python train.py --model="sound classifier" --parallel_block=false --layers=10 --positions="rope" --pooling="mean" --optimizer="soap"
Rows from block 4 of a small sound classifier, named by matrix and row number. Rows with one number belong to one neuron. Each number is 128 + 24 x the weight over its row's rms, rounded and kept within 0 to 255. All counts start at 0. Numbers have three digits each.
After each neuron's rows are labels from the 100 clips, of 14976, where the neuron reaches its largest size: "lies over" is the class under the peak. Only what is clearly more common there than usual is listed. The data: strings of digits, spoken by a formant synthesiser in many voices. In brackets: how many of the 100, against the usual share in percent.
# gate: MLP gate (model.blocks.4.mlp.gate.weight, 672x256), inputs 0-127
# fc1: MLP up (model.blocks.4.mlp.fc1.weight, 672x256), inputs 0-127
# fc2: MLP down (model.blocks.4.mlp.fc2.weight, 256x672, transposed), outputs 0-127

gate.648:135134122136088135147154149126127113126135121142162123103115122125159116140150098105123154109130140109118158161138076137136133105132086105138120063080129148167139143141135123176134097137112168130158116083126153142112180113181200123172145092120125129110121103133166143171113117170132126143134112134134106126144194126161101141124127126139138126060114107142135104123158162160108159137108
fc1.648:104179152096116108061144152102154115125142159139122108146167167145120133136090163100148087151106111171115133081134135144138116127141141127150151124169128159102126077114080133119131122126113113135090129136121151164112141110142134141176157102143099115123125114165160141124114132083145134134147143111131145130107144145101147131146102117119084136121102113124138130132151146110151124107127
fc2.648:115143108160128125125068161116141105106141137094153139167128154146176123147160145140165170113109150152118104146112139120153144141095124122139134116136144122201115156135106148127126143153137151107123130117113116121143133183107101131118115116106137121130130142116139130110138101105161116097115126128135146126152088122089130095127135185153163169134110119102126109154138138141143105148165
lies over: /eɪ/ (33 vs 2.1)

gate.378:110123129084113135124147133102137177129123144154109131101106130141114142119101114119131115106132128090147123116122122121146147119166167100188132168145143136125112117120144110130152143117087133091104082107157129114139144141099133158061123129119090146069153121118126100097123129118124102153139139125138117143142116106116137108104148139120097121134093177153144156123136150104100132142127
fc1.378:182136159068112120160129126121087150164113099106128143132099148157127170106127134128126167132127085122136130103128128152128125141140195126136095152168139111102152146133093111124126099125129120150104150133130161153132139150110162116130093155129062138143102133107107123160116144125111116147109083129161119163150128126145106139165126109100082120092141159143127086129121104125087161074122
fc2.378:173183112150107165098117162111137130108144126140099130131139173140185124135098126177130143111140124159127150111129142173125139147160125122114172121141122110164169132126128123149138092143128090143155101133143145121149115140123113102163135106164143105154162094090169107143142131157118131106169135129111119170129134184147092119143119147115128180117113124170197160137069121105130153126134
lies over: /f/ (30 vs 2.2)

gate.151:174096122133126114126116105123116111142075121157113129119109099140148121119140148137103142161136099174113102131138113108103144147122133131119156124112118127117124122107171128128151081120111171114116173104122125144093124177125133156112152141148099115131144093149094120099142104149129114123136116065116116127153179099131122115130149091168123156094120123102114151080154138123126142165092
fc1.151:052146145109122128164151105155135119113143110129149123159126165099133139140104154086162128123119122109156109159092144131154085142109127109107098130153099117121140150145091124141087122167168121147145093128111133118128116128130146109124102163046143123123078206127175126184177141126087139125141117115119134123126112102104117162134121146111138084164141141083121080126157113154156136098095
fc2.151:155129092159101113155127137163143134107088084106128145123123100132121131105086170161125110105120106143119131163129138100128173126133088137143154098117145143147142132126137080149157133126130161061147134131100120133130125116133098137098146103139182145126132151170105116119169127088132154127155121123138128138162151133141129164090141096142131155084157121081109139088133145107114134135131
lies over: /k/ (89 vs 1.3)

gate.421:111164116100134111117107150111100135133151136135123120110172100135117149124167157155130160141113164133160116123114125113100135146104136101128128127122140111193097153159123121099147103107142129120150085165072113165122131111144122114144142185082144113108146112146152129138080097128142169189145155127128157160106140089145152125121102139140123114119110158138096153110130154118116113116144
fc1.421:164138123154141114138135117133129135115119152139155146121101128123114131164117131136152108096116108107076126085134162101103133104136174118111132132095099153124151141115079084122142122114135115131094171070143151130126126144082157120121112122172078152106103161117128153087168126133097107094120118102138111141109148115134080140082133100156098153102103150085135144166128121079124134131130
fc2.421:130115141091099144075157114137145157153188069132122131118099128142129139099088143107155120116123154096148150133122148146136182104146174124147108147139135139059097120107111125159126141139151140103153128081150159092125142093101136134157111175118147141125113121145107132113123104138143125099172158114154134119114150115133106148103119136147102215147150128112140137150098088129081136115191
lies over: /i/ (37 vs 1.8)

gate.480:104115094166139122139129116178116119138101063134154109123144150119112124162139139159109103128102171101171122063120110137117125134084144129158151135121152137099138093134106144102104147117130092104116122121078164125117145139135140147107176085098145143136178146127115128143139095107095144125131125091136166133150114142110127139116118121128152135130137131144132110126134140147124128141085
fc1.480:158117190140124147140116132157123125098097111124097101131157102132117076134164116134090136120112126094129124114117121131105140100136136050130127122117157118111130097131134170072132129152134125146129140121138099094115130166183159090104112084137134140102162122117184121141108108133157119097167090123165181128152126157147127113132107127093161136134130115154161141113112123112120148113139
fc2.480:127128153092141150141122094078141107090153104132157128125118148122111140156114116125154168143139139101142131145134097147157034177115120150115119102119123140147150121125123117072080176149195079120127082139107125143128105139107091165156107104104138117135176123155116154089148124135124122144096142092124090133088119062147098095128162107118157095130102148141091086098143129118111091146172
lies over: /eɪ/ (83 vs 2.1)

gate.70:095130083146117129079125127091158120140140086130168166122117170106093125139147153099154125128116124122118111103120161076134104139115078127127141118152172140116134100136119116136137143165139124103140094134102091126112173164111122134164120110099141140141129118127107141145193130131135147134125174155150126115079204118122107159143098144158106141103113145132087120116150124132139127161116
fc1.70:136120102136145162096162169100132120136166121122116130104094140171139150122088131178131166143112076173112121149139105102099119102132140156130120142135124150131115094137141087138120125125108144112130143110124092143125110115132138161090126102127130135125125150140177096137106070114166114115150119108085117106136121144109100109125114134087160147108113125117137147131174142144144106144137
fc2.70:114140109145158135083118144118147097141176071112161117126110116139080145178114089121094127115099089106124112138125144096106149127087157116148140148102133146125103105171164100186081120122139146094096143116133093134149160137118135122152117135110133141097151102123097149164135127135081151099121104154142112137152164113155112108186144142134178171128095110124129150126159119111161132136143
lies over: /f/ (59 vs 2.2); /t/ (26 vs 2.5)

gate.654:081134174161141135148133080138147101085133163091131145132124116084115138129106100113134142175096126063137130129129106119160153128123167115131096123089141147123110082120121127149115122083147143130150144137146140140123151103112118110120142151088106103123167146126118102110121069110099116174139124137130090078116113138122115106115134120147153097127081115105114161111136103130148177157088
fc1.654:089137126103127135144106160158126154125117105134130137098111135145131114149122101166122125142171117089119108127116067132114141126148128131139076147114168120109108125150116141123133105142126128118114169126112078104151130116111153101107077104161190156107133154112119102137123141133103126119138136181108070119109137133138137155165120122154128080101146120133135144135152084127131144109148
fc2.654:102100088155140135157160102165105159118091080100092161139124118080094102104141123121148136169144126092122104117077106131147146114155176109143140135113150139135092119103094123111138162131080143104101119118107164098164140136142126098104131132101047113122115103136097139155143122141143099165128169151124174150102102112137100126144132127154110166108136106109126131118158128118127112101103
lies over: /oʊ/ (81 vs 1.6)

gate.15:161142089084136163164089142134116151105146165171124114146124148145199083132119148148130110129102128133092123118116163158108124132099146156110157168126137102155145104174101094132129173126121151105172150125149131138184145078104124084133128116118111109127123098131123129122091113111142100112117118108170121087136124126130113111115084135104150110137104128092103109127134109181128108123147
fc1.15:175151118105133129118191091131139141083134142145113108156134133130152116159153142138082108181073162132133120162106165146163099133117126163140120132152132125174105130166111109125145137135157127111155118128116147139138150085158118121085130138104151129124136106173134140114073149152095102086107145107163162138140114081138136122155118108129185100144160124098115132139121119125112113101151
fc2.15:108096134180126162098134165135162113111137112125166092118134145090110124167129126104089131174118114130081138159126159150128129173150082144148083099130146128114155151115126149105156106111132141161130131134097122094125118105096167134089093155122148121120117121120177082109132153130120072180119075138086135145122090100123090139122125116161100157106151124150096118145132100133129143156085
lies over: /i/ (53 vs 1.8); /ɹ/ (28 vs 2)

gate.420:169155126139134128127139133160087098160120119152150122139114104114137145120107112106148130101127138089137160137139106138148116121096179116099124135115167130185142136113106121156141111118103126102166109150129147122095136162123143181119146140112131131117108154089147109099120080124159167129127159103139144130131132127079113139154088154111132100142163113117135095095146148053173158079147
fc1.420:104117127114078132136151086154114125130105115080160141153131113117147112140108109106126148149108128128178154128137089068088150169150178122133093117084100164125145122146180149178089097112111133120140138145117132140149147126100092139195119125133155154145109099091112120064147132164116161116112155140165111156103136149147128108078144141163163126123143153133128123116169123110128115162161
fc2.420:134142119083174122141106148079112148107135142128114144078107119115095154082120165130087134099120161106101122134131148129142089102134059104108126135122183086103113144132150109112124106180136114138128135129123107118121134130174127156141153123102085092129163090120111109151148131126103126136113124099102132113130141109111147155103102102145144142091104139127107107110123101132115157122129
lies over: /eɪ/ (61 vs 2.1)

gate.473:115116135119124130141134137163120081140155168107146130123110159147129131138142132161104166114122147120130128106140117115117102134117157130100158157118170147156099139112130105176198110130131141115128127067140143097099115139103123108137146153106145137106119121088095136101136164129142125112130111161143143109169138111168163153131166177105122114183112124115095094116129186131114076093125
fc1.473:139124141135155141116099072096116094099125162115118141130140151135121139129142147133115164126117115133094119182156060119090116157129151174135165099143150180124122110138131146127175090127139132103144146096099138160091140137133151112164152198110165132126151077119133113100173117087106165103109123149101121139170126144128137123127149076154125097154111119133114090111137139119171145113159
fc2.473:132152106152146134120147101099118102100138111112101134104103165134124138136152183133100125151107136142093111143142092097108100157147145166104109133138112167114155096119114130115169096116101142101134122111119112156137131119144165132184185200143130147133153084114125103123201117113153150120079140136105109138134130156159146127100093098145117114140156121136118142154168160106115143164152
lies over: /i/ (59 vs 1.8)

gate.382:098085125158099134109126183081117104194114118148116155108150113099079148136118102117134118098098133080160121158122100112119136144121152141141114154114177152084140110144100106113091136135134126133124100109164114116119147115167109149097143123154091144158127130131148139140187103136169117101140124127157116124111141106126180123159177136139141086144127142140102095149148143139075118154078
fc1.382:125119108122152174115127164110153112138133124128170096096094100164108092101121157099129125114124169146116114139112113099165091128091118109101113143140140167087101115127109126133134114155100135090162132144144156148142125120134102112146159118145069145144142147140172141150190136163154139145090164160135176112101128089143170125130171137097161110114130118165102111158139181097139124139128
fc2.382:166173130066170154103135084143111106101125094150119110145142165150166130096138120125122106109120144159097145108135169067148141129161167125121125104119104137130118132153168152135119161181148119112147150140119138130115102171122133095166134147159096157142115101096135151128139119134120123131145120133108180123132113154130109140087115128137145159129151083139138146154127085145204106144137
lies over: /f/ (35 vs 2.2)

gate.244:107097146125111116168095124145095108157093128114155165114122127112167086132133126176155146142152111121145197148130100114152139109137120121139088109082134127193119119115159112121072114138172151098138105103159142127127134116152128108083138109128139113118171109146157155095099080128138164113150128145118148120121130118149145115132120147143184130110149149132122111115123137098148135143151
fc1.244:111131143136112092150115104136116123121159106096133176134133125121231140116152104167132108104127106106159156148166137129184141141097147113100124131078097110171121167116153142118121103105141114133145110133143139139102128130152118087100109153141129091108124126103124160082112114176104140135098129144129130109140104126146112091158123137136172136088165129141142106154113139103158146153133
fc2.244:180110166122134108106167118085096154111140160066126099094154081157082120144112146105119127158140100121139095131164119149147119148113115144135102080155131149118144123139110099100139121134132154134136104146149116103125155118149112162087102125118122085121112102121165135148107111099127146092119141146123145101160116159096101156148095138085086120149138120179116127156106106079132140105119
lies over: /eɪ/ (50 vs 2.1); /aɪ/ (39 vs 5)

gate.451:092152119113133147114132148115119138090142123119122126152132124152144144151122074139148155110155136120120102131117129192108147139132140174147145087113095116144135119120140118114100106139171124138105128153108116179145134127077084144124113109130172133075145132141109153153124103124126111108093102102122092144172147108100163109133152107150109131143114137132100105110123148124155138148112
fc1.451:163072116152139118158124053130134104157098129162092105099089137131102133130094152153116117103095134115138137109101136097124094139116160094122127164152129118132137147152132115128138126150076133136130152103097185115115117104134142119124127127143123114136118124137124126109114167113127125155159117117136119166114144113154100158131073127105145156132164123100153156136120111149143112140118
fc2.451:118123090104162107083121145167095124107116142128124151120091117141126140166144178133154155105123115139134091117106184124153107152108147141146151069114120137162112170143074150170121130111153116100110112151126105129127127089101128163141073128127114113168158119092134140109128114106149123162109088112134140141156174154141114142154104136115175126109138138110122147140134150105128142116129
lies over: /oʊ/ (45 vs 1.6)

gate.376:127129175114128138149132116123117140158114115125126120132099085124121135116087137114152129149128076168137162100151150122080103163120146103117122127121117137161097144096178136163163135159093179116148091152068141121110122180099138129166101131092102130107132129112091159146124134055176121115113112112114137124104133131139156122145058161139155134119170097133120102088122106126123095189130
fc1.376:124128107120113107131137185101129151171129152125136118099157145121136119128159118112097145147105124144117143136150111107094148147175121100141127180123147126104137151185123127112099084098143127140105142145127074169136105143069102133096149141129103138129098174130082144104138134119137159153130132148119156094146158157117114125116160161150133131161123078130103135091127117129165126149092
fc2.376:114132156129130095130135113084154140122098118134083163136123139118109136128102125139105123135092117117110136109159140104133158138133108131131143136131138161090135156153107117078129109113143078154094130132117112123113142156129128115177115144113101160117113118167105104108129160135115130136117150138145120114137233189079064146122148138121120166142095123174085126144137134132158152121117
lies over: /eɪ/ (26 vs 2.1)

gate.138:127121142151138134095094108154103180098111138156135133109115132120101126168191131109167122122134109128096142115143137105103081142150172126150137112101139135136151102144173123121162121127155107140100124128113137134126146166124131085144122154138128132144149123138108160132156157165123149089121110163138129156154076141091166139096135089137121177175151122097122116145125124151131106107105
fc1.138:097133124098128111154132092132117106136136106131165094080145113118135151127163089189073142095131149103166124137138106164174171131093104160103104155107102120106107163130111160120136111145139128110147153131119142119141134121152097116108155181090169098126105125107098124144087114132110138129101138111105131122114170125092138106123091169129115146103125091154129108143081133139110139114078
fc2.138:093117126156127157135135124107118153134148134214134136120125143128097137143158108095148091091131109142098111102123143084112097156169123137159123130148144130158145126114108091132099117108116108135113087140148135121123144168118121133135105148176101181154116133120167128141160143148169125088122133175112154170115079103130122142127152127141129108149097129109097088163119102090109142152137
lies over: /i/ (30 vs 1.8); /aɪ/ (29 vs 5)

gate.556:112150084107118116173098151112119128099130142157195106118095128155157151137132113143130122131123126125128106168109103158104168164129126112165110118137107117130141101134108127120144139158154163127142111146134139190145127129129091126144139150127132140114117097128108138164132137168134126088117125100129123151097149107121164160131078133142143146077150124105163102133118141132132167152114
fc1.556:151113127131172123217152142097112109121152124132113119151161126165129151146117114161160136166114116152077101150115129135121142104140134128133125133131113097155125123113155123101149128159121158140111109173094121115127118117073153151116118116138121136170138129135104120121152159113140155140083129108118134151154132136101078130143096143131127135132133151159184104170134150134092156101120
fc2.556:144130134131168116138172146112138114152154140119102164133146133175119178124098139148135163145127153127113123135143150144139115156117138135123172155136134111083139158138156073129119153146123133159090175150111121103078133134077176109100125114159118092127099152177131106124113121169114103122123104085129136175162099146111136128165095132122130125129135135163124115140106126112087157117101
lies over: /k/ (91 vs 1.3)

gate.647:158136110158103136137103135106142128078136144119147093122119138104130125115108114058130189142097170135108142133128131147132125161148121149123155197087121104119108111127116135098070138123127092115081105141148133121189093132123137145110121130156134134125100124136142126130109120120104138107124109138146139141169129108155078095145134120115172184121134083123119097154106118062132128110101
fc1.647:139112113133122180152112128127097105109151129134144112067089116165130137144087161084150172144115129124113115136113149177127134156125135118121153130125119127115135174074122147150155113113157119131135131122137123158125114136132133142118128110122106162144139118155178125115156169155155136131100130142122106097160127109102105096130089132125151199134145136156115084121123164083085164130126
fc2.647:152145111135106085143105125145136142097142067157189111056113129128130120127134121159144115131150119097095114142086124157078099102106108091155163099110153127085122107123148107121190146108143121111094107121119140169145139155096127170159146156109106108120112146136112094142115150081120139127093119154121114078114125164158117109126148097112141142131119109146134105134123155140107156110098
lies over: /k/ (54 vs 1.3); /s/ (33 vs 3.3)

gate.130:097148139118155103106105112111128130093148122132131174128134106138124157117143154138123130094106140092147130157143160151111089150150140105141117153131143127164152162203156113128129096104144124149099091102132144104105139132165135120120155158146128093156117106131105142115101148176158116140133148161155141141169149148162116172100110085129179166153155103174136123133140170110103146119157
fc1.130:115104106141117118146141131099114098077147100133131139113129142149124150149130145099162166132085108097155137092125107089139104105106122140192154119135161118121111130172119089143091059138125113129134117122126125129112124112102133139130116088130151136143159098126121127103114136135153133038133128149126167115138151100131109117140123117146103110137118118140079138113140163111123161133114
fc2.130:136165139128157097151156156098113134122117108137138142113148113127134174128111102121085160162105136106129129143113107125136157125153139164136141111135120097146149122127138119090123128138091124111123154096129153101152113162085114133132143116126107159158121132129156162150143144149130098145077095104163126070137103113117122126123153099158145160193077134150128126096108143118107149176142
lies over: /i/ (60 vs 1.8)

gate.156:132106115132122152130133112087105162127082128110189079122175121098132140142146094144111138083118100132122114119159112109133106163109113126127154136120131134151147085124123091097123141107107132158156171100155110115097130106107091141140111134129137133144096125111139144080153124176085103123146180127123118146115100119101148091123108110171170108117134130116137058123101122115119150117147
fc1.156:074141095135144144111107158102104087179111154137142160114156120128097149089150114133095118062112097180168110054147095099131078171112122103152162134159142110127168086138124064107119130136102115131121117119164148149127140131127101185168109150135116122123109119085117135084169146134089104154138146145133098126115105143114137098118151118181125126099129131100118079125104138111108118144138
fc2.156:104171146156128080124126109141136161146134132162078129139081069149125165092118114152162104133142172125159116098117117151116155163144110097141110103144152145094103129127148075151127127110149140129071125132139076146136135164138128135119106113149127135133116110118150117072112155126132138132127151115155133101124084170128136127103115116122142116139130104130138166077115150109133092147120
lies over: /f/ (93 vs 2.2)

gate.180:146153161104148104178131088140110132146160145138113110131096065148147124159122123146145116090148124067049123173126128115084146119128132177130171112106120180116110174111162105130123149134102139121134134136181138131124119127095144153162137144168113156134058109149110147098125109114138143100118131105105105130122136159167139119111144123145164158112100116162152114128099120148091156125124
fc1.180:180127110142131169200145105137136089135137138158112114151100083159150110162117128107148126112143170117073140153140139112143188123149153119114176096123144111128154187119141120131130173113132109134100140108166130116105085147086152125156093102132117121098094095180129134142116110103134167133114120119094095156138132119176120120168146129130191189117110121140136135107106123109119136088119
fc2.180:117115092097131148145153142113143094143141143124123129144109153132139183104083108174146129090109159151125151132103102141162097161172107104155123147078155135125120113128110070173124106123126123158126116123089145151147131155134128129097133131125139107145144110126102141138116160131144142130119113157111116111157170135095144152154103137134141122135095148140105174137122123128151110109140
lies over: /k/ (82 vs 1.3)

gate.11:153101128141150130155125128132134127088064093119158135110129158142128109180104137073102170120164143200104132101093118105115148116101117146113104155137116116073142073158124126117138139134135128092148095181123118101094137115118123138098160104211112130126187131159144151105126104148138132130103126151120061124149128131137158113137125127132132148136140089112140177130139149189166121132123
fc1.11:087184158126113109133121148155129144136117112156155151118118170107112187122121111123141163122136114140141129113138128097105143173111101079151130132104102140144136120129094134125103111109073103123138121122118099140127138173146131147077115042123091152108138116097134152108114093177109117100116105158104109133110139084136134102147095097127147112161148110157116115093115129105147156113129
fc2.11:094158096144143147120168134135140153086139103125142115155094145145148146106175127111141166131121147161170149106129113102107099167121130112146156127116097091105136133154125152124148184114132113067152134183125149130153133115112182125116138078153102115122128119130121136072166114153141108103116140189125079123113117076092097118131132101153113145153142100146106117143141137124178147130135
lies over: /k/ (75 vs 1.3)

gate.13:149115122134143118130129066092135134099145134076165132142134138121125146100170133087106116111113110185130113122113118117098145111114085142153150119103074141168125161134167124116115119118130102149116124139090179101158116098125147151122112139091131141158146106115122153106114115120087125138170104125090098096141134146117095102108160157107166094114146132176116114100120125142167131106141
fc1.13:123160108100124142150146181141121096105129156149129133113113164089106111157116137086141140143112159079153129096112158138164168125123143172103125068126154074101152100116106143109132138161135134111121126146171087157091116134105111112132177131093139138100107148145149134119122152139122156144120151147142156146090177166118173134147118100143087158167140134097145107141154128103111126161090
fc2.13:117131114140116145149127104144113144143130133084141100145131136109117121160158133115121151181138107126154137112096122148137121106074087145137120190171104146087107090134119122125125132098112095093159096112112136134112086069127120125162139116140138103160136120153092128130134099189127144191087156146113119130153129121102124108115130152145126096148113134119121132116132116113104086115135
lies over: /oʊ/ (33 vs 1.6); /eɪ/ (26 vs 2.1)

gate.240:125151100071118151123108119126147099140148124147090115187158134119146148111112148157098114152157126122100112190116157159165131100139109165151103139164147121144148150118111142094109159103090162132143066101102151133117151162101127112127102141133108121153094184134106097190112120132115159091123097146094124128097153148190120137141141100155128106107129110113148206143110124129156161119131
fc1.240:136071112149136134138108147115117160086121129100153108105101088129099131121118110091145164101112105123076156104120099133130149188137125044137124078141109115105157090112117148172120121124169095140098137154138090143121150104153135092118158143116130128102143114127152119072164137164116156138139148150159110138159109136078116117113089142155132152168131122155097097131168127129093103137117
fc2.240:105130178085117141118142097156131155119121130144115136144098127134148096115133118141134158163116174175069129161081117155148134110080128125150109099151117081147150127124133157148123155149133095150188109129138098152120153135114163087128137163075112152122118160161125089140123087132126141119169140086127180132105117150092152147140130097137136130178116121062106133121128100120091100149083
lies over: /i/ (80 vs 1.8)

gate.410:136127142140091154136165182142126115072148109151137085126152132181145120139112140061142144128120161145153134151132118121142124129120088138143148137137128150164153119095121130135117170179116173086145159177122068127119113105176116147147137131133122091123133147141135123139101149149128124123130112081101082076167111123092112137107125123118149154123129107136128127109150174144124138126112
fc1.410:138136088078103167110147183097117120133155125150146142145148131178177045160126150085133127114139123136132119120106087148118181168115106134081132184089100162163124138095121168127125141139167119107125173125103063143144113162130122128103151131163161100117116142165150133151114136131129128118125107138087128102132081171144155123139112101095122161120127119108128112115135140139150140139119
fc2.410:153114134132161113133142121145174104153115161121098158081078138124082121151127146130075166151161131125088148131127139093140155134125154132139099140173122150142101115136124140064110127100074072132133115117111160152115118114121111113121130149092139145119124119133109170117150084149181146157126098170150137150147189140132102158128152098152172111150150095138119147078148125162143116133126
lies over: /oʊ/ (52 vs 1.6)

gate.535:122140105138138121155180105172113136140111108145100142065114098125105137130110134115150113129104156095154124156137133148107170107151145133106098146144137121173124128135100094109114091103106176130155094128115113120170156131110160131162112137086158101136104132116169128161137144138117159134102144162114117130093145102166115112105162134122181100106142095160154144097127157109115151147131
fc1.535:135139080118124185133126133117107099123107167154119115187124119162103072128123131103100071161161127150109113134104124152105164169105107111123139130160115120169155125109109149105152119078130099134122070154119191146131134127087157125120135152129099167101121162165160166160097127132147102139114145119139132122141138142142133133141120082149126116121111127099093109161136106115148112053158
fc2.535:142144134118092201114132167152126131128105145116095119079089085103139149145144099142144167131126149132145137160173150125123139145133120128120109140133160133096083167139149129154130128119134124107134167139143107136086107188168117135141156112092087082130122123127088131078111094145159128075155139132146115127111128111111130109100145154111141131185119100133159136091155161127116143182117
lies over: /f/ (32 vs 2.2)

gate.554:087108107094097135089162162178115196142127141155153133128137138171123121103122104094107130124120164098079138112109129162139126165090118135130126090143127075141130148143088163145121131108103160114162101180155143176152140103136103134106127179151132179129099141160145154122106136166103121111113140153082122117098136117122137140164135137107147146130080157108123129090083138111126160157120
fc1.554:085103133141135112117106116131115174122165128166136128179106094144123113140143102101088091146137123148097197117090092120162132159109129116117116116126143104100125144116100118142110154121119142128168140171182139127189106116132101133114123152127134116156119096118155117098124090164127118152103153152106097107070117108116138134136174120105109156120133172085157106118131151101122104129128
fc2.554:094144084144099137172113141104145099138151139124094130137058123122120099127165124145166109144125083153143131116155113115148163136131116100114133126124136175114165144089143065131131103139162086134118144129104127149112127102116099136091112113090112076141129131123136071130149091092135153152114131117161129165115117124119106133106126128150146093128131086101110138141154129082138158089163
lies over: /i/ (28 vs 1.8)

gate.188:112082123125113086147149123098147152161096095143103156149111118139167105136121121138113137119100143084135139113121164094112146126154114139135127122105138111149136114136145120150134162145091096120127121120153120053114098128130144176138107145121157146093085142086160121103127110172095140103109148149056143123117108150141161113117119198135113089127093144119131108142103096080135156078171
fc1.188:160130124135149136098127139142122093119153147104116099106147098107106147120159158141159099123127133152150138135106102182137105125111126114115127124137134140118093124116136121087142109094161121173123133141128122194106168137117095122101126129130082109173105125134138126153125124111146108133134111093192115116129128142126119135160126090068145127144139094150112122109163142124107104164096
fc2.188:138099129121127142139106142112132152206161109163125128118155155141139097168130106150129121127087126143120137124095147114118163119087135147148123117121099108126119164115162111137127178126158122172126130137151130112129140138139169105114160134143125136134149090146173146132123085126125144126126140125117130096079131163181123126124112105131111157141144100062156126108129166077141144127101
lies over: /k/ (29 vs 1.3)

gate.320:123113165119123122131137129154105126126110124130169086132110125125132150131144107110125107098147078125176087176140113083084101153123148084108142157153147142117148139123093143091096156140102151137114170164131109137154110119157120108152163105076127156134061121166156097153132120129108153125163134167119128148115140066092157117133123177143123149096114123130118121143123166180094141108172
fc1.320:145135099086115112176100124099152094123130139094154126144124102104117158179212115111118098106131129106087175111111101170164128060169131135126117126137115125123142084130187097132199108132120131130095105136136105099120147115118132140136131125139072151123097104091132139139112094118128098157105145125136123135122145166121097139119164145119123147111081116148132141135127139160126100155079
fc2.320:087125106128095150160123137088151108139124095116133111076123098153110127144153108155123105124118106154146134078142170124113092098132153126105127066132108149130093118145116088132133119134169113157135133138146128101139129151103111119133174136105138119127095145110130086147127140150185075153133133134168148144146099158125150150118136106132159128152167091155103133088138124072099182154135
lies over: /f/ (94 vs 2.2)

gate.457:142116149125096142158124164115098131146159105117110134073128127141135129141118136123126134169103159129118149095124105131084151125121163105132119083113110145127154129142140120150116126152134166171114164135122155136095113180152119143127119115087108145095137133089101109076128119098156106138128112122113117135136124135173120139065122169147143134152143155161111123108146068087118141121085
fc1.457:124158090115164115091123097142149142100121166146150124160111113126126113110122090170143134087148107141139145151124147105148097139154090114121132156125099125133094083120100142162123112141117108128116084137161110128137127082093120108131126134157130132137108117142164133164149158150107153077144146135146160119121129115103147117179126094144088141111128110116160139152118171175128114175151
fc2.457:145097169136111080135110156147159126133097098159108049152123149084130169125093157106115119164108138131165124127145145135146136109151139104167155150094122127111130127133094117126121135119128136102130144116096127147122126096095145153093105122152121122137101145127149148142095108097107100149150073131155132161107133166118117080158166160079097146157142094119133140049114138133101126120129
lies over: /eɪ/ (93 vs 2.1)

gate.322:118159139137158120149110138157123123126070108138081136155125114146145097117149181105138139131161123187142132112132131156121153118105160166104090147117166099146115144137149132135159174106114106131083154098131133128173119120126144136147156137142144121094127126153145133136126129148129176139130109114150112104151111102103117116127155126138156153142127094134161138169149097140096091081105
fc1.322:129171160111144107148125099094126150125143136120106152124130149097073173136185123112106124134140149070149129138121144146120134113111098077128164078155120150108093112140107131124151141114126113171117133135079102178097153116121139111130099110139159115131135089083141098149134134161117122153174116139158101117129121121106135128122133143140151127094104147142129134129139112111122161160092
fc2.322:085165093143119155100120166168127151109102081139134093134113139137147154127104124137109138166123140159115138162106103140120179133113132164122106125135115119164148137135098147168139160078141119130096158124105148104130119122105084121148143131073123143145103112116099157139163087125150139132071102164085111129161144124128124111156151133136161170127138138123097132123158102163131130145103
lies over: /k/ (96 vs 1.3)

gate.80:115095183122104125084121135114108120125099206148158121187123142136152091112133145149127123139108121136148130119152113113157122136116161134113133077111141166118147133128149111166118107118112151148103182119146101139111109167074144135159165141115116105157139126145133119103136136156174139126113121150115065121170153141115149120113173105155130157124104092095150092168153138114094157149183
fc1.80:121132121122128136142113118151142100149151094081088138088135121168111154140123110142128124140137098130121135199139131144161139086144111119152134166127146091140137134148118162083110171108136132101152085146116147184121153092098121133129111110140107144113100128104106128090134116098113155146102130102135141091073114124150140146138087157143147108139181147161144117084105129128145109149158
fc2.80:111102167117108153141104110110122126089114172119126113150095129164120139131133065126118137091104155125092119164125113111187135140124129144174127106092135117162128135135189111150100098113167118141107137105149146127153127185087154116124133070104132129182126107160108132103124104160163155108138113115127101092138127133110166113101166058142128135142141110112104094144125160173140160115132
lies over: /f/ (41 vs 2.2)

gate.552:150142114086113148148116117192103096124131140171173164127139141167136127174083129152112072131109146146124143115106108149075086124127150086123109114124125137123091124135147132107111137137141109143122124134130118123124130137112139152115159128151101129111108115190148125113149124123113132153175130098107106106103136106145114115133129136176120092140134136165094118110145177125101108170131
fc1.552:101139156139142112126172149130148142169180108112104117159125149090131160051128126142091141140121111123104113104102106124111145135125145147153153154100138111131126078142080107111121127114115132115165104128120150157114138122125132107126131153102132116135083143092127129139123140133111128122109113145166183150088149142140123114120091119093122157132158108101162147104136087119106106095100
fc2.552:103111155159135184137128166155075109169147074123109150094128107155104168141102098138129110135140121097125101104090147109102108145164112121128114116146144086118103084131103136086158164121163157132132114151145146151092139157091146143119110152123132149094108123117136104114119117076140094150153153131114141132083151097189124129122140083098096127170110128103112109098140115125123125116103
lies over: /eɪ/ (42 vs 2.1)